From a checkpoint of a small autoregressive pixel model: layers 6.
Rows from block 3 of a small autoregressive pixel model, named by matrix and row number. Rows with one number belong to one neuron. Each number is 128 + 32 x the weight over its row's rms, rounded and kept within 0 to 255. All counts start at 0.
After each neuron's rows are labels from the 100 images, of 14976, where the neuron reaches its largest size: "top examples" is what is common among them. Only what is clearly more common there than usual is listed. The data: small renderings of single solids in any pose.
# gate: MLP gate (model.blocks.3.mlp.gate.weight, 512x128), inputs 0-127
# fc1: MLP up (model.blocks.3.mlp.fc1.weight, 512x128), inputs 0-127
# fc2: MLP down (model.blocks.3.mlp.fc2.weight, 128x512, transposed), outputs 0-127

gate.41 [ 63 118 147  63  88 125 124  90 120 148 137 144 154 142 128 190 113 108 149 120 181 127 102 123 181 130 120 115 203 146  98  94 167 143 138 125 144 124 117 140 144 146 166 176 156 105 155 123 158 126 116 176 148 190 140 191 196 113  87 134 171 137  99 106 139 108 154 135  71  91 168 135  73 148 108 137 105 123 111 157 164  95 127 116 101 111  95 145  82 121 106 113 101 170 202 128 112  91  84 229 116 153 110 166 156 144 132 104 123 128 123 177 145 108 138 175 145 147 167  93 103 160 177 111  60 170 147  96]
fc1.41 [160 163 170 143 139  80 124 155 141 187 138 141 154 134  93 138 124 114 106 119  97 222 144  71 104  70 170 167 214 122 161 131  95 105 123  63  99 131 145 170 110 119 112 100 135 122 184 168 125 164 159 135 113  80  52 151 137 181 146  58 129 133 134 161 142 123 146  98 104 132  83 124  85 134 135 184 134 124 117 154 108 127 183 122 139 140 170 117 129 121 210 114 102 194 172 152 138 134 153 167 132 161 114 155 109 107  88 129 181 153  59 114 113 119  95 133 133 124 140 104 107 165 143 143 125 150 123 177]
fc2.41 [152 128 121 167 175  64 124 139 118  68 134 117 166 183  72 130 133 121 135 122  96 153 125 133  50 169  99 137 106 122 135 169  94 121 160 133 173  66 111 164 170 147 127 125 149 112 146 157 116 186 141 106 118 129 153 169 125 123 210 137 127 187 112 139 126 112  94 166 207 140  83  78 114  60 112  49 161 110 142 165  74 120 153 115 108  87 102 102 161 127 151 129 143  69 133 116 149 109 131 125 179 124 136  62 116  98 142 115 156  71 137  93 129 161 166  92 138 114 139 150 170 125 149 135 187 152 116 156]
top examples: teal

gate.245 [140 131 143 133 120 133 106 162  86 129 114 137 111 103 114 115 118 160 174 106  66 152 178 116  55 109 105 124 140 170 104  90  85 199 167 118  99 129 129 102  50  79 147 123 157 122 124 126  93 167 137 185 103 122 148 145 212 115  96 185 117 120 138 108  61 132  99 176 111 123 174 136  82 155  98  78 129 112 146 154  84  56  86 110  99 109 159 132  95 108  92 164 121 148 148  80 146 152 177  74 140 115  95  90  94 179 164  94 149 122 118 112 143 162 136 111 105 106 166 132 119 127 173 157  71 169 125 154]
fc1.245 [114 130 101 189  83 177 175 118  89 195 165 113  80 114 150 128 114 174 239 168 129 114 132 155 120 130 125 138  91 202 125 140 133 160  90  70 177  79 175  95 136 100  84 158 106 155 162  81 131 114 118 111 129 140 114 159 132 103 135  69 110 113 146 215 131 142 104  98 137 112 140  77 186  77 126 114 115 140 167 161 114 139 168  96 103 109  91 123  89 104 154 122  77 124 168 105 109  92 136 111 165 136 141 139 123 105 142 144 141 139 135 140 137 181 160  90 159 163 174 130 154 123 113 159 104 184 155 133]
fc2.245 [ 96 151 112 131 174 146 133 121 156 119 123 160 116 176 118 110 182  57 164 146 144 109 115 146 148 146 114 116 142 136  88 170 104 135 138 135 163  92 135 173 179 167 132 149 114 105  53 137 107  84 122  93 118 141 154 103 135  97 225 143 182 146 198  89 101  97 144  65 127 138 111 101 133  82  78  82  97 137 105 164 113 162 123 122 159 116 114  61 153 126 118 101 173 154 153 158 140 134 147 126 176 142 146 162 129 132 131 138 170  87 182 143 170 106 132 215 165 186 111  74 118 118 151 143 111 180 148  87]
top examples: yellow; teal

gate.362 [180 211 141 147 110 159 146 159 187  85 154 127 140  94 163 127 116 133 113 155 129 156 135 133 141 129 122 120 139  53 109  94 163 208 156 109 101 130 129 143 184 166  88 142 172 132 136 117 134 139 114 146  69 173 152 119 178 162 144 119 142  98 110 150 118 137  83 145 160 104 130 212 172 138 135  76  88 148  91  96 132 104 146 151 107 132 128  99 163 140 106 150 103 109 148  97 135 114 121 104  56 163 136 124 179 120 114 102 131  92 170 190 122  70 151 161  93  45 166 176  80 118 116 120  91 163  91 104]
fc1.362 [ 82 118  83  90  86  89 152 150  83  99 141 110 127 139 113  93  94  82 127 108 167 141 169 198  98  94 123 125 160 103  79 147 102 110 203 143 149 122 111 115  89 156 185 195 150 129 113 148  80  67 114  96 128 151 124 145 139  99 158  97 131 117 117  98 160  63 119 106 142 136 160 137 107  67  93 173 141 118 124 116 115 137 117 100 150  68 116 121 132 125 121 152 167 154 144 108  97 105 112 121 106 120 135 199 153 110 120 196 159 159 147   0 126 178 128 106 143 140 106 106 132 132 136  81 134 138 117 183]
fc2.362 [180 141 138 152 163 148 113  76 182 122 171 103 148  82 174 130 122 142 122 156 161 142 109  94 100 136 182 132 164 115 141 123 187 135 133 125  83 123 140 230 134  68 113 114  91 176 178 101 140 134 160 119 139 144 147 148 156 126  68 117 118 121  81 104 107 100 142 187 142 109 115 140  58 206 133 139 138 129  94 138 103 113 173 106 117 133 109 105 132  96  94 126 103  84 162  74  37 155 109 170 167 188 105 109 146 117  65 174 139 139 129 107  97 155 169 152 147 105  98  81 121  93 122 137 118 117 159 114]
top examples: teal

gate.327 [161 132 127 109 140  90 104 142  62 184  94 102 172 145 174 122 187  75 124 138 108 134 172  96 128 125 130 137 117  94 130 108 146 137 116 117  93 146 110 156  74 132 157 130 121 147 111 131 126 133 157 131 114 116 154 165  76 125 111 125 114 152 169  60 165 100 152 130  98 106 121 206  98 116 132 141 189 130 110 154 177  57 107  10 109  64  90 158  92 181 177 124 177 134 142 140 107 165 132 122 149 191 132 131 175 154 109 134 108 131 179 136 166 120 130 192 151 127 144 177 130  78 160 106 102 119 133 145]
fc1.327 [144 100 107 144 100 152 161 133 125 143 139  81 162 101 175 157 160 124 122 171 140 170 123 142 143 165 103  94 110  80 108 130 163 154  51  30 117 124 143 150 100 115 235 173 116 178 168  69 121 177 168  90 133  84 147 107 104 171 126 114 168 121 139  76 156 126 121 109 145 115 161 150 143 163 106 129 132  81 119 126  70 138 169  81 151 117 119 153 125 132 127 146 156 149 102 102 146 192 159 111 132 109 168 145 115 189 141 104  80 110 180 162 169 129 123 109 137 163 127 138  63 122 135  85  70  97 127 141]
fc2.327 [ 93 133 145  95  61 110 160 171  78  88 123 129  97 166 115 111 131 108 137 129 118 107 167 118  49 183 145  96  98 164 164 157 115 128 125 125 179 161 140  44  98 109 130  98 121  79 112  62 154 195 145 115 111 165 141 117 118 156 131 124 118 125 116 167 105 161 157 126 125 110 114  64 160 145 157 146 139 105  77 140 133 164 109  74 171 118 109 146 143  98 108 107 137 157 129 189  63 105  99 122 122 173 128  69 114 132 165 156 103  80 129 114 149  73 130 132 168  44  93 203 122 148 132 100 124  98 154 149]
top examples: plain; yellow

gate.38 [161 159 131 186 179 131 112 144 123 128  95 203 148 106 165 139 169 131 131  70 152 138 121 113 132  85  86  84 157 105 121 119 152 141 141 169 104 112 128  98 197 176 130  94 111 122 148 139  75 127 133 191 132 206 149 111 173 116 118  95 168  91 131 101 172 125 162  70 128 108 123 133 135 179 106 127 166 156 117  97 134  74 131 118  60 120 103 142 135 134 108  90 199 133 133 143 143 105 150 111 183 189 106 121 153  80 171 139 133 116 148 117 127  64 136 135 114  79 102 171 111 187 116  92 157 182 147 193]
fc1.38 [ 97 143 185  83 119 111 174 153  90  92 118  95 199 142 142 107 132 105  91  94 136 136 105 108  77 133 131 107 177 129  75 128  57 139 113 129 166 136 139 130 126  48 143 132 181 136 140 146 165 156 147 112 118  64  59 119 170 149 107  95 168 148 140 144 123  61 111 156 128 105 145 141 123 131 144 141 156 151 132  24 129 194 136 132 139 104 124  80 106 158  82 122 135  97 151 146 106 127 127 134 152  70 124 129 103 177 106 139 116  77 157 102 148 128 156 198  99 165 108  71 159 114 131 167  99 125  63 113]
fc2.38 [128 106 153 108 190 147 134  83 128 157 111 124 147 123 173 133 135 110 122 153 131 116 126 130 184  89  80 140  62 162 124 119 119 100 129 121 127 139 142 124 125 152 111  70  63  64 208 142 105 146 140 196  87 145 166 144 151 127 140 128 139 108 126 101 112 143 178 149 150 106 172 139  90 193  98  39 184  92 122 126 142  95  89 109  54 141 134 122 106 121 119 108 223 144 107 130 122 109 145 125 178 192 140 111 164 135 111 116 143  88 167 147 104 113 122 154 121  82  80 127  68 128 110  74 103 133 179 124]
top examples: blue; brown

gate.319 [161  83  99 161  88 150 113 114 151  96  23 126 159 115 128  75 145 104 120  80 141 135 103 145 128 104 163 117 113 102 120 145 155 180 124 120 104 156 132 125 132 166 141  97  93 121  85 147 117 142 153  96 139 136 130 100 102 132 170 134 127 178 165 174 153  90 231 151 127 124 142 148 145 160  91 122 153 115 138  79 127  52 130 127  65 124 109 104 151 216 115 100 204 157 144 110 134 117 128  98 114 149 133 125 154 111  55  69 123 132 130 127  96 135  56 130 133 143 131 103 125 150 128 156  65 150  70  81]
fc1.319 [124 114 162 100 125 122 145 160  95 170 189 130  97 139  61  89 143 185 129 171 145 152 101  96  73 181 190  76 167 144 123 130 143 145 167 140 146 134 171 150  25 150  73 150 128  81 138 148 163 104 132 175 165 110 125 127 136 127 128 119 172 159  91 127 184  77 102 145 136 114 110 153  84 158 120 131  98 155 120  98 130 203 133 119 200 152 109 125 102 114 134 132 144 169  95  79 106 155  95 151  98 117 134 137 103 148 184 130 156 149 128 173 159 144 127 103 121 106 169 121 205 174  71 112 122 132 102 124]
fc2.319 [167 135 126 140 117 137 119 122 137 115  44  99 126 103  76 139 121 147 117  89 123 102 124 111 126 121 177 123 124 121 135 148 154 186 112 136  88 129 116 160 108 163  87 165  66 109  68  95 120  85 119 109 179 121 124 126 116 160 133 122 132 142 121 113 184 114 229 138 117  15  83 168 169 137 128 158  82 181 105  90 124  57 148 101  91 113 138 123 136 229 135 125 134 149  84 105 135 148 142 119 131 107 121 113 160 116 100 139 136 131 122 129 169 137  79 122 119  96 114 114 139 171 142 185  43 109 118 149]
top examples: plain

gate.390 [154 172 179 131 155 137 121 188 152  98  90 129 162 121 130 133 179 145  80 120 141 183  61  58  95 159 125 114 129 138  89 135 126 139 152 137 141 160 162 151 120 129 132 148 156 195 151 115 148 132 152  72 141 138  88 174 148 137 101  95 128 148 160 153 148 125 134  74 192 151  77  71 132 156 112 112 138 189 116 113 201  87  92  62 122 150 139 140 144 113 113 151 131 117 206 104  77 177 128 149 120 153  77 161 147 115 174 171 132 153  76 196  81  96 138 100  97  90 129 115 129 120 131 135 108 144 112  84]
fc1.390 [ 65 135 111  94 109 129 176 137 127  85 146 108  88 138 105  34  99 119 122 131 123 200 114 165  66 167 183 141 171 133 175 156 141 141 160  94 141 120 111  83 102 153 129  97 151 100 149 146 109 113 161 151 188 117 168  56  70 102 168 151 132 120 142 145 108 159 136 107 118 149 171 127 147  78 127  79  95 105 151 150 106 201 174 165 152 160 122 142 149  82 192  97 129 109 162 166 180 120 149 117  91 104  96 105  91 126  92 108 164  98 119 127 117 174 149 128  95 128 108  86 158  98 122 178 118 171 143 154]
fc2.390 [113 111 111 120 120 141 126 123 124  99 152  59 157 163 118  47 152  91 125 131 128 122 106 129 138 106 134 131 112 103 146 122 131 140  64 127 110 150 119 106  94  79  83  82  82 137 145 120 122 108  65 132  83  58 113 144  85 119  79 122 102 131 172 145  94 230 158 129  94 146 128 194 103 118 127 100 110 175 118 110 107 105 134 118 170 116 149 166 119 216 162 130 141 139  53 134 133 146 139 107 119 155 132 142 143 132 113 153  84 167 138 125  28 154 106 100 123 162  46 133 119  89 116 142 103 113  96 182]
top examples: plain; yellow

gate.88 [111 149 204  94 144 100 133 140 151 101  89  99 115 119 148 125 142 102 151 150  68 106 144 163  81 105  72 118 166 125 146 116  56 110 121 108 187 121 114 161 170 146 117 150 168 115 159 192 114 104 160 153 196 115 156 151 159 157 143  79 129 130 149 155 170 185 210 103 114 171 135 144 141 192  55 128 150 128 148 130 138 153 104  68 116 104 148 110 177  90 139 176 116 174 159 141 135 150  71 107 134 128 122 106 150 102 115 138 133 124  97  86 112 141  82 124 116 121 107 193 121 118 108 209 125  68 114 134]
fc1.88 [159  27 163 105  42 121 143 156  50 140 122 118 175  83 114 140 144 164 103 122 100 159 133 115 128 153 131  88 111 167 134 108 160 208 100 123 164 124 142 112 120 110 158 148 155 126 148  83 214 171 122 105 136 149 148 165 110 174 120 188 149 139 118 145 143 142 117 141 164 132 121  72 103 107 125 102 136 161 127 127 154 110  97 105 103 108 145 124 119 144 105  89 105 122 109 122 167 148 151  86 110  41 123 102 110 159 107 134 106 144 150 182 129 143 159 136  96 113 109 111 154 115 133 103 113 169 151   5]
fc2.88 [118 164 199 135 186  88 130 172 105 125 129 121 131 113 167 187 108 160 124 141 152 160 194 117  93 199  85  87 176 120 126 140 123 142 145 172 175 107 121 114 116 130 167 120 153 146 127 179 119 129 111 163 126 137 158 120 196 157 163  79 156 139  85 151 175 139 180  92 111  93 120 109 106 178 154 155 135 118 158 120 133 163 172 138 134 176  93 130 233 135 141 163 102 125 144 113  97 106 126  75 130 122 170 109  95  84 114 139 116 132 111 137 182 146  83 144  92 113 114 177 119 115 122 194 111  54 115 166]
top examples: plain; red

gate.370 [ 47 120  99  75 141 120 121 109 135 170 173 131 121  87 114 167 149  64  83 181 155 116 160  88 116 120 119  84 100 168 100 165 119 106 105 144 149 143 172  41 135 109 172 121 133 138 126 142 114 111 160 133 123 138  67 225 104 164 115 118 133 147 159 145 109 115 206  79 138 119 144 117 146 122 134 187  84 137 135  84 122 145 147 126 132 172 174 139 135 145 134 102 124  90 177  93 135 124 123 108 130 187 138 120 111 124 155 175 129 196 124 128 137 139  96 169  85  93 157 166 145 116  44 183 128 101 138 115]
fc1.370 [143 137 159  74 125  82 129 144 105 117 130 112  90 135 166 150 173 152 133 151 141 115 119  80  71 131 143 131  97  70 139 164 206  61  52 106 119 116  97 136  94  50 126 108  92 144 193 136  71 131 159 148 116 132 119 110 146 198 122 144 141  79 108 171 167 151 115 101  98 148 157 165 132 117  92  83 137 135  90 152 131 152 137 142 153 192 138 146 107 129 114 109 138 167 130 133  90 131 135 107 151  83  99 147 127 191 147 144 209  95 114  39 178 139 105 106  91 104 127  92 121 106 166 129 116 154 157 104]
fc2.370 [120 105  75 121 130 104 118 136 157 157 175 171 149 105 165 134 150  61 142 147 138 134 124 115 150 114  70 122 100 118 131 132 111 142 156 129  92 103 149 123 187 189 100 140 128  86 101 125 105 123 123 168 188  94 130 212  81 142 143 162 138 112 201 123 117  91 154  99 111 118 103 111 135 163 124 163  84 160 182 143 121 132  88  97 147  74 158  98 157 178 168 102  85  67 161 134 132 133  93 156  86 177 107 135 127  70  83  67 103 186  84 131 108  88 135 169 123 167 178 151 154 161  88 150 140 180 117 150]
top examples: blue

gate.79 [120  96  18 108 123 105 107  91 138 114 136 132 156 157  63  95 114 109 133 108 140 103 146 179  93 123 117  72 127 129 122 125 174  74 154 118 107 108 177 110 145 110 237 159  71 140 147 192 102 142 127 116 118 117 164 116 150 179 126 181  94 163 166 124 136 107 137 126 134  88 154 118 125 127 110 115 121 135 134 143 123 112 110 118 160 126 118  13  77 119  94 103 151 185 122 134  67 226 169 122 135 165 139 124 149  84 124  99 169 113 163 135 156 143 110 147 109 125  97 118 129 113 112 123 107 142 159 128]
fc1.79 [132  56  61  22 137 173  97 114 137 134 150 138 127 126 134 106 132 160 139 124  97 138 130 189 157  66 113  77 151 152 145 142 154 114 190 107 116 126 190 164  89 124 162 127 121 129 143  95 155  96 121 145 101 161  98 126 112 173  93 222  89 133 139 209 179 152  95  65 131 135 117  92 144 161 140 140 104 122 142 141 128 134 114 113 136 107 140  38  94 128  93 107  98 156 141 140  79 180 135 100 157  79 117 124 100 189 134 137 133 102 106 121 131 136 109 106 117 119  90 140 142 109 128 179 112 174 145 100]
fc2.79 [ 37 161 149 154 129  88 172  93 114 166  96 179 134 120  81 174 104 125 139 124 161  97 142 111 131 116 171 105 122  97 166 132 148 123  83 120 129 183 144  87 123 129 136 120 127 103  91 155 130 126 127 101 138 128 115 103  75 185  89 113 114 121 158 122 172 152  93 136 109 135 145 171 161 108 114  80 114 102  95  99 144  89 148 120 144 178 119 138 125 145 112 129 193 153 144 124 204 138 117 126 116 155 104 224 182 118 186  49 121 119 131 166 184 121 137 174 140 162 174 123 179 111 123 120 159 190  62 159]
top examples: yellow

gate.67 [151  92  92 116 175 115 160 150  40  51  95 126 172 152  60 161 175 121 127 182 137 107 122 110 138  94 146 106 134 149  89 115  69 124  88 151 114 163 200  84 112 132  86 187  92 186 155 130  56 141  67 120 127 128 123 138  96 125 132 119 125 134 109 147  65 142 132 169 101 166 158 107 116 173 141  88 112 144 103 187 125 111 123 147 137 138 109 110 126 166  98 141  98 162  81 182  67  87 152  87  94 112 122 104 177 136 101 154 110 119 147 138  94 184 159 140 110 147 102  94 150 109 142 112 109 150 130 106]
fc1.67 [104 141  67 145 140  94 133 150 174 159 154 154 115  97 164 141 149 143  92 118 139 130 152 134  97 177  93 141 119 129 173 119  47 160 131 165 114 148  49 160 159  47 112 112  93 172  88 162 106 152  54 104 102 122 113 125 133 167  95 102 108 153  58 110 143 121 136 131 141 118 101  96 131 127 169 201 135 144 140 134 131  66 147 150 170 106  65  57 128 127 167 129 186 130  67 100 160 142 171 148 118 109 159 114  87 150 150 126  65 116 113 124 102 122 138 138  99 114 136 200 120 176 107 124 140 105 112 163]
fc2.67 [124 179 161 174  92 140 116  44 161 174 184  97 104 113 125 101 129 147  52 132 104 141 144 146  99 178 119 139 151 129 118 142 122 120 199 161 106 103 116 200  93 127 176 144 153 152 164 129 136  99  89  55  96 122 119  88 172 104 117  78  96 117 105  99 122 105  86 124  98  88  70 116 132 104  78 110 131 145 174 140 137 128 145 126 136 110 134 161 128  51  86 112 161  42 140  91 145 106 125 168 135 124 132 134 117 180  85 133 139 112 106 135 105 118 119 112  93  62 149 120  99 104  97 125 197 175 147 133]
top examples: teal

gate.453 [117 163 121  88 104 128 129 146 125 187 149 172 139  96 112 167 135  98  90 166  86 115 204 116 167 170  79  99 144 144 108 122  97 122 142 137 135 113 129 159 127 142 127 158 171 112 170 183 137 213 141  82 163 140  13 167 120 135 172 156 129  97 139 121 228 116 135 168 110 115 176 129 165 133 152 150 105 137  85 145 124 113 112 144 130 110  98 133 124 125 113 128 178 143 106 183 151 140 128 106  97 104 108 155 107 121 161 109 126 195 179 136 168 108 155 120 130 111  67  76  70 115 167 101 111 107 105 162]
fc1.453 [114 123 153 132 111 115 159 109 122  98 148 127 164 152 109 131 132 148 153 161 132 101 122 119 142 138 129 186 122  94  95 104  79 129  43 115  99 152 139 145  76  76 165 159 164 141 214 166 133 167 155 153 103 178 119  77 105 139  84 101 174 135  97 173  72 147 126 205 115 137  63 159 158 132 143  80 168 152 158 190 152 217 116 132 159 129 164 117 137 180 124 117 149 189 126 108 108 110  77 117 110 158 149 115 126 141 110 126 115  75 118 102 103 116  88 155 191 133 110 137 115 155 121 135 173 126 172  72]
fc2.453 [147 169 149  97 152 116 137 128 125 129 115  60 148 178  74  85 159 204 117  83  81 167  60 145  81 167 116 165 149 144 178 155 155 160  96 143 142 187 130 140 130  93 102 115  97 158 102  85 105  87 112  66  97 100 217 130 101 172 109 146  42  86 158 139 144 102 146  74 116 141  45  99 157 101 127 138 136 172  91 146 115 114 123  93  97 122 148 108 176 133 179 141 153 145 129  89 116 128 174 113 102 135  87 115  99 114 130 124 144 138 108  77 146 155 122 126 115 113 167 155 143 130 133 168 150 144 125 151]
top examples: yellow

gate.322 [132 110 168  92 141 101 118 174 127 136 152 101 170 130  85 140 119 145 105 147  88 152 106  66 179  85 148 148  73 129 174  85 112 165 113  83  90 125 176 138 149 113 102 112 106  98 134  69 179  88 103 160 159 115 139 177 136 145 132 148 173 135 116 118  77 148 122 164 139 136  82 116  73 126 122  76 179 138 197 127 126 164  62 107 102 136  17 161  90 106 153 160 104 132 122 182 149 151  76 175  66 133 139 136 138 136 127 134 126 173  86  84  86 117 159 161 139 130 157 142 123 125 146 158 140 147 125 181]
fc1.322 [138 107 166  95 128  75 158 127 141 113 157 119 169 112  89 151  84 117 122  82 187 192 165 111 127  86 107 189 162 138 121 165  74 131 128 112 167  21 172 144 107 139 100 147 135 135 133 106  63 112 197 133 157 137 165 130 127  68  55 137 120  71 111 126 143 114 119 146 167 123  71 127 138 147 141 153 159  82 152  83  84 132 179 162 112 135 172 155 155 109 136 115 124 123 167 208  86 150 122 132  84 108  66 135  99 124 158 131 109 156 132 139 121 128 129 169  98 112 141 127 105 137 115 146  57 155 115 126]
fc2.322 [116 136 142 148 133 142 117 148 123 165  83 162  93 166 162 125 125 112  62 168 108 146 105 127  91 189  67 121  88 101 170 136 194  62 139 116 133 200  77 103  96 139 150 131 133 116 152 142 137 159  78  70  83 152  90  92 102 157 162  84 126 152 134 156 132 167 117  90  94 116 152  91 135  76 138 124  99  87 105 163 140 119 138  61 116 163 104 129  92 132 118 142 106 144 142   6 150 116 124 102 169 109 153 113 141 167 116 176 120 111 143 141 122 175 116  84 154 139 124  87 168 111 146  64 159 104 131  96]
top examples: blue; purple

gate.295 [135 152 131 121 158  76 124 126 172 121 179 131 176 178 119 107 148 135 101 169 129  79 134 145 120 175 117  99 200 113 130 135 125 110 138 163 146  60 156  46 103 132 145  87 129 128  89 168  91  93 155  92 173 124 142 146 127 106 166 115  90 159 132  51 147  87 111 156 109 100 107  88 174 103 169 154 109 112  92  55 166 158 133 128 147  95 173 124 140 198 116 112 158 102 112 134 107 121 160 148  32 163 141 160 131 154 115 122 153 132 179 126 202  69 108 129  77 126  87 118 118 128 128 111 106 124 103 139]
fc1.295 [150  90  92 111 137 152 115  88 115 144 128  75 166 144 113 127  72 168 129 199   0 102 136 132 154  94  97  94 111  93 154  86  95 148 163 146 101 137 106 110 120 120 151 131 118  75 163 150 140 114  99 150  94 132 159 119 113  92 123 128  96 181 102 128 109 121  89 160  91 139 113 151 126 112 105 130 162 113 158 111 120 138  63 188 118 125  64  67 138 120 160 139 164 148  94 147 109  88 110 170 126 183 149 134 197 117 105 173 105 148 103  89 157 180 123 124 120 160 144 103 101  95  90  88  84 148 170 173]
fc2.295 [ 75 138 136 163 174 151 200 116 134  87  83 148 132 149 160 124 100 112  92 121 179 142 126 172 173 103 165 120 134 141 145 203  74  95 124 147 184 105 106 149 113  81 110 111 184 152 143 155 126 106 179  73 116  84  93 128  85 198 106 135 148 111 135 151 143  92 195 114 138 124 107 151 137 140 120 105 106 138  88 113 124 206 152  53 186 157 115 192 101 145  59 127 104  94 121 105 141 142 127 114 147 113 120  87  64 146 134 104 108 109 118 111  99 105 132 108 123 146 173 149 161 184 131 156 152 120 124  77]
top examples: blue

gate.379 [117 119  78 152 173 126 123 112  62  39  76 128 127 117 156 103 128  31 198 115 145 140 155 124 115 112  82  94 131 148 134 105  93 143 131 143 148 121 113 101 163 146 102 101 139 162  78 171 134 165  98 134 119 151 135  98 150 126 148 159 124 119 182 119 136 113 187 146 139 135 137  82 104 140  77 128 124 126 114 111 104  95 124 173 105 102 111 111 170 146  29  73 165 127 142 131 105 137 103  92 137 117 147  74 160 111 123  70 112 164 184 135 109 110 102 223 116 126 148 121 206  99 105 150 148 149  97 129]
fc1.379 [126 128 148 153 149 100  92 122 137 164 120 115 103 144  85 128 125 108 168 156 108 175 172 102 130  94 138 138 114 140 181  76 120  76  94 135 139  79 127 154 105  67  82 122 143 102 102 162 132 166 227 174 111 132  79 141 136 145  94 126 171 135 127  97  79 101 118 185  66 106 109 192 121 127 165 113 128 107 100  85  95 152  94 112 124 132 170 154  72 152 100 154  50 131 195  90 132 126 199 119 131 192 106 160 156 137 128 152 186 136 125 130 135 117  88 132  99 112  61 146 135 115 137 162 118  77 155 135]
fc2.379 [119 125 100  68 139 157 112 171 157 128  83 117 133 144 114 104 129 141  88 197 141 150 111 107 132 181 116 172 153  96 207 141  88  97  87 105 117 175 117 151 117  55  80  97 120 170 115 158 145 144 151 157 151 107  85 132 138 130  93 147  61 101 130 177 100 148 106 123 173 156  95 138 148 144 102 100 133 101 126  73  58 165 120 123 110 152 143 104 125 145 161 145 128  98 115 165 159 157 174  56 112 135 113  67 109 130 124 183 167 140 104 105 122 131 143 114 115  98  40 193 197  81 110 136 150 119 122 147]
top examples: plain; matte; sphere

gate.361 [131 152 164 126 161 116 178 181 137 132 149 135 146 142 132 171 145 144 181 161 104  97 175  57 199  87 169 162 160 159 136 100  82 198 119  83 159  81 147 112 153 168 125 190 120 150 110 142 196 119 143 120 164 105 104 125 146 136 186 114  73 197 154 122 163 149 153 111 186 176  93  94 161 108  80 126 160 125  98 101 130 124  80 156 131  90  83 116 121 143  84  84 120 114 133 143 119 120  97 184 112 153 140 152  81 123 110 105 124 145 141 189 100 134 129 142 163 147 116 131  79 170 105 102 144 126  72 161]
fc1.361 [100 115 114 123 173 147 170 141  79 170 117 156 164 104 110 123 165 135 176 156 197  68 156 140 140 174 121 172 123 136 148  99 130 129 118  98 122 110 109 108 115 172 182 152 116 155 119 150 147  64 149 108 114 172 113 115  93 109  95 123  33 137 123  72 131 147 175 196 151 124 119 109 125 106 107 120 126 147  81 133 106 119 204 108 149  98 126  76 169 145 125 102  98  96 123 129 129  69 144 172 169 147  98 127 132 161 119  78 138 107 160 213 114 154 183 119  69 105 140 123  91 139  70 135 197 118 151 132]
fc2.361 [ 97 111 113 121  95 127  46  80 153 144 158 101 135 133 189 131  99 113  58  87  93 188 124  72 127 117 139 104 135 147 144 141 128 138 126 124  82 202 193 117 117  65 105  96  94 109 106 135 126 172  33 159 133 159 165 142 179 107 146  82 241 122 138 156  76 129 119 128  95 116  62 138 119 123 156 106 106 147 145 114 148 128  76 169 118 141 100 149 126 115 127 132 117 103 148 162 131 175 107  66  71  88 178 129 140 106 157 157 132 135 143 110 125 112 114 132 151 137 131 124 115 128 129 130  96 131  83  93]
top examples: yellow

gate.457 [116  91 155 102 167  94 109 148 108 188  59 111 112 138 146  86 161  97 189 125 141 114 159 114 145 132 192  83 124 136 115 104  97 188 103 144 108 100 104 171 131 105 173 167 120 163  97 131 153 148 168 109  97 118 114 105 101 167 111 126 119 118 164 106  94 141 117 115  76 135 173 180  50 146  82 114 163 176 121  91 147  64  85 108  93  79 122 145 181 164  65 104 158 165 143 138 158 123 119 109 119 124 115 154 150 115 203 107 127 134 163 131 125 112  85 126 132 184  91 108 151  95  58  87 101  96 172 111]
fc1.457 [107  97 111  78 138 102 141 115 128 156 156 124 140 157 131 115 116 121 199 155 102 101 123 134 137 128 182 132 116  99 121 133 164 131 134 144 133 104 118  79 100 145 109 147  95 128 115  65 110 131 106 143 127 110 122 118 106 121 141  70 152  77  82 113 130  89 162 116 101  92 135 163  57 138 181 134 112 115  59 101 132 150 111 113 157  73 120  61 167  89 110 125  43 131  76 122 130 110 126 235 140  95 153 233 109 151 155 103 138 125 122 123 155  60 176 132 124 164  85  92 195 127 122 161 116  92 129 118]
fc2.457 [141 109  94 167 121  90 126 128  98 152 127 188 186 153 169 106 151 117 157 211 181 113 149 171 153 131 102  96 100 183 129  82 149 118 111 100  64 121 115 208 118 168 154 134  91 156 178 107 116 168 146  59 107  79  85 198 146 172 114 134 139  87 121 153  89 112 121 155 110  96 139 120  74 137 184 176 170 140 180  96 157 125  69 182 119 158 107 123 117  96 129  93 178 154 121 147 148 139 120 119  90 136 116 106 114 102 133 121  94 125 134 147 153 195 131 130 130 122 132 142  85 138 101  80 181 142 146 141]
top examples: plain; dodecahedron